{
  "horizontal_flip": true,
  "head_dim": 16,
  "inner_norm": false,
  "patch_size": [4, 4],
  "depths": [3, 6, 6],
  "optimizer": "muon",
  "muon_scale": "match_rms_adamw",
  "orthogonalizer": "newton_schulz_5",
  "batch_size": 128,
  "epochs": 17.4,
  "weight_decay": 0.1,
  "adamw_weight_decay_other_params": 0.01
}
Rows from block 10 of a small image embedding model, named by matrix and row number. Rows with one number belong to one neuron. Each number is 128 + 32 x the weight over its row's rms, rounded and kept within 0 to 255. All counts start at 0. Numbers have three digits each.
After each neuron's rows are labels from the 100 images, of 14976, where the neuron reaches its highest value: "strongest on" is what is common among them; "peak at" is the part of the image that holds the peak. Only what is clearly more common there than usual is listed. The data: drawn small creatures on textured ground. In brackets: how many of the 100, against the usual share in percent.
# fc1: MLP up (model.blocks.10.mlp.fc1.weight, 768x256), inputs 0-85
# fc2: MLP down (model.blocks.10.mlp.fc2.weight, 256x768, transposed), outputs 0-85

fc1.309:114185066142163143133168110130113147096106118104114149114168133124120150155138129181065107139159105071150092165144093089127058156140174107126107117138143114175114177093131108130182128140165126164129162138120141138159054088043149183143147125140119117096153164
fc2.309:126146045131118117065124126185149216155076125103163178120077143111143115102129116114124102097181165082127157113061153178143117101140127141176113125082133112152175114167141178118095101157066104124117141131188085144065129117205137066130114164180107133164145108
strongest on: caterpillar (69 vs 8.4)
peak at: centre (65 vs 25)

fc1.756:107126092167095135129146093154113110112176099164169137150166128125120172146062104096115109128069108133132107134104161159109153143138157123180100132130154089126091114149152208113165146121129092156102152114141097107115155124096096145104097156146105143123159175
fc2.756:140081160134100127096119130159110154136134112113042101101097143088125121123109140077113153093090136100106151112140096167095078153115138168152131151191105128124149079106147090128141147140118120111141162044107097171156114137143131094102150120155103129090116137
strongest on: crab (81 vs 8.4)
peak at: centre (72 vs 25)

fc1.421:108118108087124100180179162113100132096138141131143136178192134122052101095131104189181145128188131123131129128150143100106115117157089151109082141153169076171150177124157109100103083157105204072061163128101124088135137100138113047087076140143139162142171151
fc2.421:157129154160101093178140119164115063089079099096155153136138120124101141093134086118168078132135144096140106132058142150102091116138183146072098079155097150038186134196113138190141140118123129124094073083110096126111152160124185171106163098143157107131129173
strongest on: turtle (69 vs 8.7); white (29 vs 8.8)
peak at: centre (50 vs 25)

fc1.732:147116147134111176094124171128122166104112188176154087103106116106164113113137042123056139150108164115114124138043172145151143156159167119075128055110117161156098141136169127112075095086120137162135139155086180161156082106159103169112181089132144156104120140
fc2.732:097152156065101132115165153115091125085153135166112150065157147137096133122160131193152098097161187168155120173110108185080154085123116134097103137123187121124194142093081182077073154139129106085198111133176138085151107122106160130125097139114158134109116139
strongest on: white (33 vs 8.8); fish (25 vs 8.2)
peak at: centre (80 vs 25)

fc1.680:165160108174086111120126123194151123132133143098132115171081151154118160159139129194117154189104153131213115150122086036099091138097133067094139134147109173159166174131113120148179076091109133171105142129172163139156082121140146098124094098178137049092174123
fc2.680:083149130099132118153179096138142092156088086221114112151086154151124160132089172149114171138202125159154107117122102120117118149113164163148134113106168155184140096133097145130168145109178190148105108123135166171143156131111076081108144085085174178095144166
strongest on: crab (100 vs 8.4)
peak at: middle right (33 vs 12.5)

fc1.457:149085122153169173174115121137151079145097114203134092134117126059107098093155169101111102119092150228151122147119113125133107099132130132132073149160092121113172204161175127130150117099107144121119159110139141142079144111150133093109111229180147128141212108
fc2.457:158072105115048159190093122152159164122098155091112161130133167071153150161136194115176072164168120089133131174150122077078105124102098051141171123117117134149099131066106069160140155120133072121172091187147152120139166156156196144145098063138119103063130117
strongest on: large (52 vs 25.7); dragonfly (50 vs 8.3); snail (26 vs 8.3)
peak at: centre (78 vs 25)

fc1.549:172214154147194155187102112108171125059086085150120124135123165179133118100159106128173097133137118062123148086166090146142145168130136118122165163152130132163142184129095118127148164075129146152128161127114163160079142117152121128155082014134160112158112165
fc2.549:148139124085073153138135105112097111156104130148091104129185083069135161153127099119146162126141117146116122181101170138127109084170148155129136107112091069140053103118151152114138190142095102113152112054121071113171145176114107158140125182074137128094150065
strongest on: crab (42 vs 8.4)
peak at: centre (84 vs 25)

fc1.24:099122077131186147121174106146086164144139163116121110124102136042189128132165112090149089131158095179159103115105131151130091104126206101106115112146120118150131155109106119125160131090145088109145175187102144141193104099138110095124126140086132187158112087
fc2.24:146084151149104127117061137113118071060150145089117135132131134138089113099148091172121097098121113174135127201142147120080151085079109090102078155153126131128156131115084065132102145107098104156106135192093154094093171188135173112118165095158127101123140113
strongest on: large (60 vs 25.7); turtle (55 vs 8.7); beetle (30 vs 8.3); colour: white (29 vs 8.8)
peak at: centre (77 vs 25)

fc1.116:118041137131150145116113105164073149217078081149129146091087153126170126077149143125110126126162125166129100133126084151129164045122088076118159136183142151172124160140108114111119159098112133111170126064115168135110111144137173079148147198144136096102132090
fc2.116:112119135132120135134153167053103137162152145081096166162153081099132153120065117142122220162189174136152148137122133146163092183069142141170137119072154157189155104167149140073148172136132120094079186144177093149077151136154113108136064151094099144153129118
strongest on: small (59 vs 26.3); starfish (56 vs 8.2); turtle (42 vs 8.7)
peak at: centre (57 vs 25)

fc1.605:167167080115108119143119190143086122098087097140092094162114153098140156117161136161145111068098149150075182195123158137125136196124061094113181154130138110174170148131125150145147188127117148127082148161130152085098151130160121176126151116166165083185133152
fc2.605:098056157124171119136098068164179186134100173121118146173131179093129135180193167116122153130170078118147104128115153147128080119076115140113189166088079128136130113075156105098115117153130115162041144156168129084198141126101115153181110149114119054125139140
strongest on: spider (80 vs 8.3); grey (26 vs 8.3)
peak at: centre (65 vs 25)

fc1.364:132126147113148135145155169104100106133155140144205117105115119098149178177125107144141176171069159116106121121134095118127127138111155179138147097119125071147097147161074124063123095151110178135135127168121099167150090136120129146174175123120159085132148106
fc2.364:117136133115092123108123129128133153137119178128146102100117156079078140107157098113141067072119108109129114128123159141124107106104047161133126114112184117130159170145156119135207109169119083123091155130135167149128155141179214089098040130179113141095169180
strongest on: fish (46 vs 8.2); spider (43 vs 8.3)
peak at: centre (90 vs 25)

fc1.181:169161085071121128140167111094131136149137161135136084093141131167173082105094153080137155108068059134118133158123124115119074082154137064170143121157088092122109175086138128057084172157127170113183151144130128098144122117113108177141121117116118096162105153
fc2.181:083119132168107145154120129122097130102145067124157161107081148073239127116148153127076135059142187127081077115118092104145112157150175115175172119167143142086130136152108147157174184136119077151127149139061104145105160152117060109106197173116154110125151085
strongest on: large (59 vs 25.7); turtle (57 vs 8.7)
peak at: centre (78 vs 25)

fc1.711:148140111166135139085155097149185129108113159145108135045092063087131099133113097124135124101193150154065140125079083120071148144140068105106096167100072157121151154130152082108117139154083172116090116123137182117091142116128207104167158143124080061168140124
fc2.711:141120115125121179147064143136132166120117125145183117093124081150148135102110180159087132157109130164239168112100122129143132177120125086104126121187117151179084079078093142149109185138098084125194170134104089144125086217149065119104116093187126103114157150
strongest on: starfish (100 vs 8.2)
peak at: centre (67 vs 25)

fc1.435:159118097130144117057128154150140117109150126132159153143177116133161154204130085126100165143163127122161122167150139079160104109141142088151100138137164079081176151113157145067090200081109080141134121137091081108119170155113152123117129114090146096176131139
fc2.435:098173124136121092122151135095114089173123096129118073099154166123180124132107201114164183124091141076107169065113050044113071129127109132169112214144174113134136150108170127103136150113109183106080110125124135175144078165166136122115129181150135100138124128
strongest on: snake (99 vs 8.4)
peak at: centre (81 vs 25)

fc1.83:121120131151099151116075117131204096081074110093109138123154123085097157123083129124178192050123115102147180143135093126161131188142172162139201170101110150129134122118060168138099159109140185135073121110122138086103153147130154109122147138122197090148141141
fc2.83:170136112133138123128163117121083165168130067117110179114106094091142115162182098083130102123163158141103102137056150181123170123112160144153173124087153131166158108140178058145160152158153145067076091107143153143134132121088150157161116097116126102115140126
strongest on: snail (50 vs 8.3); grey (32 vs 8.3)
peak at: centre (52 vs 25)

fc1.259:127123146062125146072070123116166158151113117123126106124147114088142104138076169158116130110129102101106164154112131166108143132134078127136172077089137179132168152101111166174147146169133106079137187122151132055133165096123111083086149159149170116078126093
fc2.259:082093111167147176106136091154111105152097179130122111126114120188076142103151122131141092148069220104119074047146147114197143142152105148155106117134132070185130124132098091105181128085120155100173138104095126121115089098144149107116133096090103104112161155
strongest on: dragonfly (45 vs 8.3); starfish (34 vs 8.2)
peak at: centre (71 vs 25)

fc1.66:089130125148172143198142134124132151088102135087143129111155121129092128174134095132082157104089123160158125107154098114094091101135147151107083155160196120197144148122142118117157168091127085137128136082134120128172132087167125116106103130183162105077095150
fc2.66:104077151092078131114179102143100125124157127144154082105154120135119102075143067106136168175176147133110148133153140130119185113146150109100123079149150124093126132145049133144131186099108106092099143158096158149129164062167155099156106170196157108126165120
strongest on: turtle (99 vs 8.7)
peak at: centre (76 vs 25)

fc1.544:125118145163193164091124216133126150169101136076174088111105079151161069161126099099149085193095182102171171123081196111115140128167097128044122111130089092087107157120109115114211110120150198142108155116091167119143117172158111150113129135151083079172113122
fc2.544:166102153162073126134172133115152171145126147144166061120141141120149187180113162146095089099105094088153101149198117133128095125135165132132105108120145121130174118165181053120138148105147108155168117122146154144108108114151060085133094108112140123116122123
strongest on: spider (65 vs 8.3); snake (35 vs 8.4)
peak at: top centre (30 vs 12.5)

fc1.737:171119144119169109131146084164108203124105162097117137061127112131122150174114135119136138092086125135140076120110136142149132162142170144122118188092078119109084135118116179141184061139119104165107108109140084132140159069113103102132084142154146091147090081
fc2.737:167120146128085080102092073122155128036140119075142136145151125135151163142079093170184096114148163084120162077184088080124126119122062127076146105114153149105136163132141117109110120116149133148160133148194129142127097158152155117112108159178103075182132125
strongest on: small (64 vs 26.3); fish (56 vs 8.2); snail (43 vs 8.3)
peak at: centre (81 vs 25)

fc1.310:120107152073080113110081157130108152162150080173061093126094084154113104162074127154094142159123193153147161163132155161191140158186137088109079139097113193125118144070150097120098132177118166148165154161099092117150123127108148119103137184097116095138133097
fc2.310:141115040152167142147163161174186114167110167096152096112130094086119130098136189124119107128152129135115111092165165143041113177091105187139136111092100140151155066143099148134106151134105142141131095126140189105122089137161104151164152119178163130092109145
strongest on: starfish (89 vs 8.2)
peak at: centre (90 vs 25)

fc1.130:142096095136122102051160149085153097139174179165099152109174171120158149089125140069122121107114121155111103104169142104084083142130172130126167162137148123075126106159178098086166105105129097123132118081118111138137173113086114086093147123109185122162179093
fc2.130:167148191099124129081119126142085066133129144059183033147096155149132115154123120112126164109143149086121112049147117156112117131125129102113102091128100088143128135132134147133055106144172079143110109136155142070145154165151145097126156136137071159171150114
strongest on: spider (42 vs 8.3); black (30 vs 8.2)
peak at: centre (87 vs 25)

fc1.103:126085103147149138154111066136100165116175196120118076141084178119114100086155167089153094186107193140072151116154140109168158154107135131053151103092127164153081121116126134150149173125163115124140106158136116236123104166134156098165120162038117124149143092
fc2.103:136121240124114151144125208115161167099150172112083098064148117174147096151137069133181070088147131175176076133119105146098133164107104122151141150165144094129109108094082101189164151185142096146144181154117181125199125113161171157141092116164086111192106167
strongest on: jellyfish (66 vs 8); beetle (34 vs 8.3)
peak at: top centre (36 vs 12.5); middle left (33 vs 12.5)

fc1.427:134120107139097089125186103165191098128107148106180137114137180090188126087129081142087162179160133051047106123103151166098085137129127098132048188146116124108116081154136075119106117156074145178099113139057115123172149139149119093148168134140111065097078169
fc2.427:099114149124098171131094123133142118090159128137070156154117131166164099095142138114101140201081095179156130078119147118111124165167098139174181120191085119122084155076090106098145084091163100117097164109147106120134114102128121131083136126142144124122100075
strongest on: starfish (61 vs 8.2); snake (27 vs 8.4)
peak at: centre (75 vs 25)

fc1.45:101178135105090153097086178168115170146165121113125188213105102135140110169119090092087171098077130146130155127170139116108096135173105179158128125143141118094067162129091192151121120082171087107152167175131095119171141168196137191152128183125156117085124092
fc2.45:163121105119142110084119111139136164089154124156167047155151157080128127087138166103111111174159110133099086117088175108144162089141164089083146114126094131140164122122162062077087146181157133133095044103082145169119166098101142110120157105133077176102169145
strongest on: turtle (58 vs 8.7); starfish (33 vs 8.2)
peak at: centre (74 vs 25)

fc1.543:139170108133138139104149084050154065157128129094157146111055118158172140151122115143099125119143167089175189116148102166153049219120129096152129133129131123123150065098151189115130144093140103131147096102200146106138071087175159165082134128074179100132051121
fc2.543:155125061102129187131098062146140184143106084078123127135167116134123123154177080159088124055111099160086116160179119055090133116133137156098103140077072098079059097185195135085100159186090134172159099153179121187107134121115142134148157097202094161095107163
strongest on: large (73 vs 25.7); butterfly (70 vs 8.4); snail (28 vs 8.3)
peak at: centre (67 vs 25)

fc1.354:111117124108117110135167131159097149161180175144093061126121142134101162070116131140141169118050103115103145189147117113111066132137102145124145148110155096103144132174121213092142123175117103113159145137167069158105153163109134096141118099112105141186109142
fc2.354:161111132160125139188126138144166132133128112117124203115142121094132109152121135078127060100128126162123125189130138116138138127196100104128111147114140135156082135095131066159189117095180096071111088094126138159146185146134119146145171092157128090126138156
strongest on: jellyfish (51 vs 8)
peak at: centre (50 vs 25); top centre (32 vs 12.5)

fc1.743:104110073126128157124095119144123115068158128143141151111147142155129128195112119078137109179124109136089135080099141092127111093152104183151145106074085145168086171103117071137138134080138122174113124184094150110100136108096117082216105139089123121064130141
fc2.743:117125165127095103104118116125171144132111161064158145067123148067070109164123134122156113065104116106171161143150106125108154160124142087148128146218108114115120114113164121076175108097085152115122150143169074121061089129082130174151144135154124142125099134
strongest on: small (65 vs 26.3); beetle (46 vs 8.3); fish (34 vs 8.2)
peak at: centre (71 vs 25)

fc1.455:113130133130088155117118142151168120146138112134112164132142128121153078131065112135154211150130110136100114076126137131119126112104124096114173116153154163092061111167118126095120166118119123087116125132095099113120166130123175060146072135115148117137122062
fc2.455:165121131113112136094075126116097168087102112119113087162148164131136127113129135133124182090070149170097096115138166141120124139184096084122152112148122178119177176107117027103170184164116195099150175110105136227150125135146126093093168131163109084075139153
strongest on: snail (77 vs 8.3)
peak at: centre (74 vs 25)

fc1.312:155105182127176144088174137104104161137128149109102115136110138124158118101104117129200163164128103151090112203170162185147085155135091122139089185098084095102088133145147133158206163139083082131157117133120099124146129128134125122088180121092139191094122075
fc2.312:122111120169063170171127136136083140119077096147159170127087154138113135124134089068141117160057150088126130145069131173133133098082157112099125087106085166094141156143180168157149132089122110137162109167126113118132163144082110126146116073156199134156113124
strongest on: butterfly (100 vs 8.4)
peak at: centre (56 vs 25)

fc1.374:144117156092137123163117057109168202134125101167060126126083135166212136116084109105154165180175060087173130115108127091092135091137114169092069134132122059105091173102079163103119112137124129211128136138165140143107134123183150107091064155138113123094059117
fc2.374:106139126154172144081096159107145149167119119111153134121099137123111120086098108150072132110129131153097193099131160132167137149143116155101136130129115099117162099091091120051111145172155198065175084124088142155145134151072069134191098124152134129129121020
strongest on: crab (79 vs 8.4)
peak at: centre (79 vs 25)

fc1.372:161098139160130137148110088151130137113130107120074165089142220118122137165122102129130136191154124105173175092139134097116181119118102122142135192150127124139151161113161153127090163190096138171133133158049202109181113117145155123160139178085070079129193063
fc2.372:111071121144083087151188089175094196148088160111161113134133082140086123173080127132124150146150118137134105129135124190157112190195162134095168132168107095138095109138133136117098123127133111101118148111176046122091143134194160131141116121167167102129078150
strongest on: turtle (99 vs 8.7); large (61 vs 25.7)
peak at: middle right (44 vs 12.5)

fc1.730:173104125127117154140201135112106076144146169143089157146130134141187136103068118106158115113092118140138159165220125178090131097137145210107072109127085118134098142207120165127145190081133138196111132139127127137060114144169059175171133135125125154086073089
fc2.730:205106211098143182122153096110058166154118133094142159109175086140096143139104131155162100189147139098112146077120097142159135137147139071108114127086153085099131165102085155135128158172121091082175185170126110143142083100158105171130131101093137098120132121
strongest on: butterfly (100 vs 8.4)
peak at: bottom centre (32 vs 12.5)

fc1.153:140075112142122095089102165119110178148156165068108114150167139130109180124101195113125067125165185088170091138146119133146141151110102141202150110100111125114139133079107148070116087138138102184169159118109090194133109129103173171102124121152125084131112114
fc2.153:163127125143146119110138092107139149090105113127175153155097131099111130106096155159175131077147160109180103163151139152146153132156094113138150111122147131143132157124154109129142129081119093133078162171083090114130110114127077057080070187063126100181158150
strongest on: white (40 vs 8.8)
peak at: centre (79 vs 25)

fc1.640:181128189134165165149151129137131090110153189127119113070144108120115171163119085089151154065178120123115109079062156132134139169116144119100121080158125080157083188142102150102086114082117056114124072179106106111105168117168142153141098228092103146105138147
fc2.640:119117167161117130139164119130133125167155072121119116157149160117176139108099151104130059130138175126105131114138170120178094108171136131133199156136130130126099112153147140088163101120149083144185128133141121108131145100055211171134101198140160156108167140
strongest on: fish (100 vs 8.2)
peak at: centre (80 vs 25)

fc1.208:064134143113134149155057160115098119146078133118150164140152099155123190089074114088055154070152127108170156163136126176131079121079139139114136138110127159123068122127185131142177184091148133125071140166151181140142093130170161179096181098128192121096081115
fc2.208:147176097077114103128152086126138083096117122112126099088145101161178146174149134182138155163116048109100131151112152107163114167149189170132108122082086099084120125125210085114070140108072112094118100150142156170139131150075139157083133092150122176112100173
strongest on: snail (65 vs 8.3); butterfly (35 vs 8.4)
peak at: centre (89 vs 25)

fc1.244:164119074138096097200129140087126055146133145146159130197100162116121127144092119075110139065079123129149093121131134108156169168165098121199118090123101119082163134118210124129122134146063156156101052034123184172119113131116054085189187161103116138098095128
fc2.244:100105134124128188111136106116060145132176068111143128144148104139165101167105144148141144088117162118164146109185151098088153093100170136081105089108149137126130114175103104127081078099142084175175171221107070103127104152110166100080146094137138167197149180
strongest on: caterpillar (87 vs 8.4)
peak at: centre (88 vs 25)

fc1.266:159126097129081080078172143164175125152156126085119148175106125122121169145123074130105086168131139223073178134087144137066093123082094125104084099127128067125093086143140117134138128152165156128130139077113236112133122085188177138110158079160099134106109166
fc2.266:104155138103175111137132112141170138149093160209109165119132160134082146129175074095139123103171189123069161104124139116169066139160078102098140117160109091122135117112166127075134125085131079154106157142132112215124099116106134128168082067143120103117129111
strongest on: crab (92 vs 8.4)
peak at: centre (67 vs 25)

fc1.301:101166117121133107111170107114109160066117160130122160157128113104144143171111147113087100158124108128100129158118116081126136172068176137129166159211115120118126161121123142086151147102118103124153130079155100139101108130175120160040154165125090083083165122
fc2.301:101113145161130063129129107089129148090127159123139145154087142097106055121122105126146126054146154089167111093149141087120071142131113122120069160074135094140137186132213149133096129249114102142075111137105127117121118113155136102142145125178114136174156074
strongest on: beetle (100 vs 8.3)
peak at: centre (53 vs 25)

fc1.74:074120143099106097154141135117134068142111154136099152121159144058125130078135091177138144124135159129185083132149128157205113101148117163098214139124124135173116168152132133137219105150117171129109176157109134136102126116123152125108131133122119141090109147
fc2.74:092116126134172124148140143078113169063182140112092087181122115114145109143149111176150112123132174134096166189108104176098163153123091086098069113148142184097067113117106119153104101095182095125117107148127153102133094120155095160136133166149092085125159121
strongest on: grey (60 vs 8.3); snake (28 vs 8.4)
peak at: centre (57 vs 25)

fc1.352:111127140153100176128086126135103133137106194052088150142151106090150116081119172081107077089145142068116176139133109125097130150134129145122115150145143100143124095153141113155102125095176072142097140115113134096147148131101127142120133104134152100157164150
fc2.352:144103138122141135161120115096221155115152123144132121089145118152086139134171140153117132166081172178124138127162146115117135162064116131079137153114090051147128119141150115099179120118161113085115100118072125159130172134093145176170052111100147183047168171
strongest on: dragonfly (83 vs 8.3); grey (28 vs 8.3)
peak at: centre (94 vs 25)

fc1.725:085148139125135210098087111108160149098164094130142113140155157150116141189111160135133189121103203144085084158075139123127129081097126157120135154072138121146046191176194089132133115165117177120074124157132135117115132166158171095109142093085127139174130173
fc2.725:097140028097110141115129139202101112179167102155146137142129126124115107076142149136136146123103123158173126131153088115108102130198128144137093143144146152215151140114138128176132133166113109164106086149102161180168106088157148138137183190174194133155118109
strongest on: snail (100 vs 8.3); pink (29 vs 8.1)
peak at: middle right (32 vs 12.5)

fc1.564:099144145149131055103092059072127152167136158166139131093136078193162111106162151119121087143157127113118160126077125102198136099118154133146144162177107184104089106142148139090150168121116138155119150170146068129117117141094179151103115162093127123116173144
fc2.564:082127103151160160136140080144131173160149128228134090146177122081099084168119108119121123127125177138169133159113071085151149159122115162101138218120115092084130142111070160155112090150118114116088108123147107167084171067165090139127141114139168103145137096
strongest on: beetle (44 vs 8.3); dragonfly (42 vs 8.3)
peak at: top left (35 vs 6.2)

fc1.220:063130079160138183110121160100113098177223137132116162096098101233177136115110140154152082109095062109123136110087137107137120161167123123109132102157181081113151157072075170086143161153130123113142122104127093126134149133137049123082158148092109096137116217
fc2.220:091133132094112148116227164109139145195070101095172135166069161118126174129090154162156081122163129105100169077124140087191175131086156140124165134132125140091129061175062108128096071099133116144169111139142157090130102120172116127152131097129138109136134117
strongest on: snake (100 vs 8.4)
peak at: centre (85 vs 25)

fc1.226:108144055138131155143138130130069063115117118128113114150138128087120073078158153131124170092146157092143101137152120109106090118119136096093126121106094125136120197088125129125128139149124106180157112112112099206196096085096126122142087144129134130148155113
fc2.226:150108137155158166132076100072144105192122107172088107161124146116129109075138145161108129157129117193098138114109139080092142132127094101127199130086137117183108159137125137140078055142123128162119120127123097037098184121109150142126173113123165152096123115
strongest on: jellyfish (98 vs 8)
peak at: centre (71 vs 25)

fc1.63:153148140170099122081163136086141092180145165175081161126134138125154103105154124161118136128098110162131101127155138098101077101128113088125152129150157177121219139182140120137150133127066168102110185145107127105140177143146119114114084180151138166097133078
fc2.63:159089174152139128208107137134147118120106082140130087134135162114065159156167083094157122166146139177134095103137112097064144085136134183157137109056118125132104119140088127124121090184149183110202114103096164126154067147113102146129156078121185113089158137
strongest on: turtle (62 vs 8.7); starfish (25 vs 8.2)
peak at: centre (85 vs 25)

fc1.632:130175154138099140119136115130168148111146127130133077068110169130136072123115167176146109168154066129179123102113131132142147077156120127091144144120137143112140132088148178091142146129076121195129085093082165125100089107119144136201073124106100097142139111
fc2.632:168141139122104133101136130137158152146149097101054121115173121101069174132161174159109144110142151197132079163172107139130094150178132140118083132109117085117142172157120050129133070082162147126121141129076095126097156171095127152125119201114157059129086106
strongest on: dragonfly (56 vs 8.3); snail (34 vs 8.3)
peak at: centre (77 vs 25)

fc1.26:140144135042144127089069186168172101102183096150137114128068102095130196122180070155092070121145134153162143079115206162095107146131075137097168084114118098111119083097149140144125122129142138146091137148209154126133090073159149144113104100158184134072176138
fc2.26:120152140079152087060140033157159154159134098124116157133160116150158128185150120096178094210094152110071137099156143115125125082101077140099132147118182100173164129095121114156140126109118146124134116115103128152154145099071103184116107158138123106142144083
strongest on: crab (100 vs 8.4)
peak at: bottom centre (30 vs 12.5)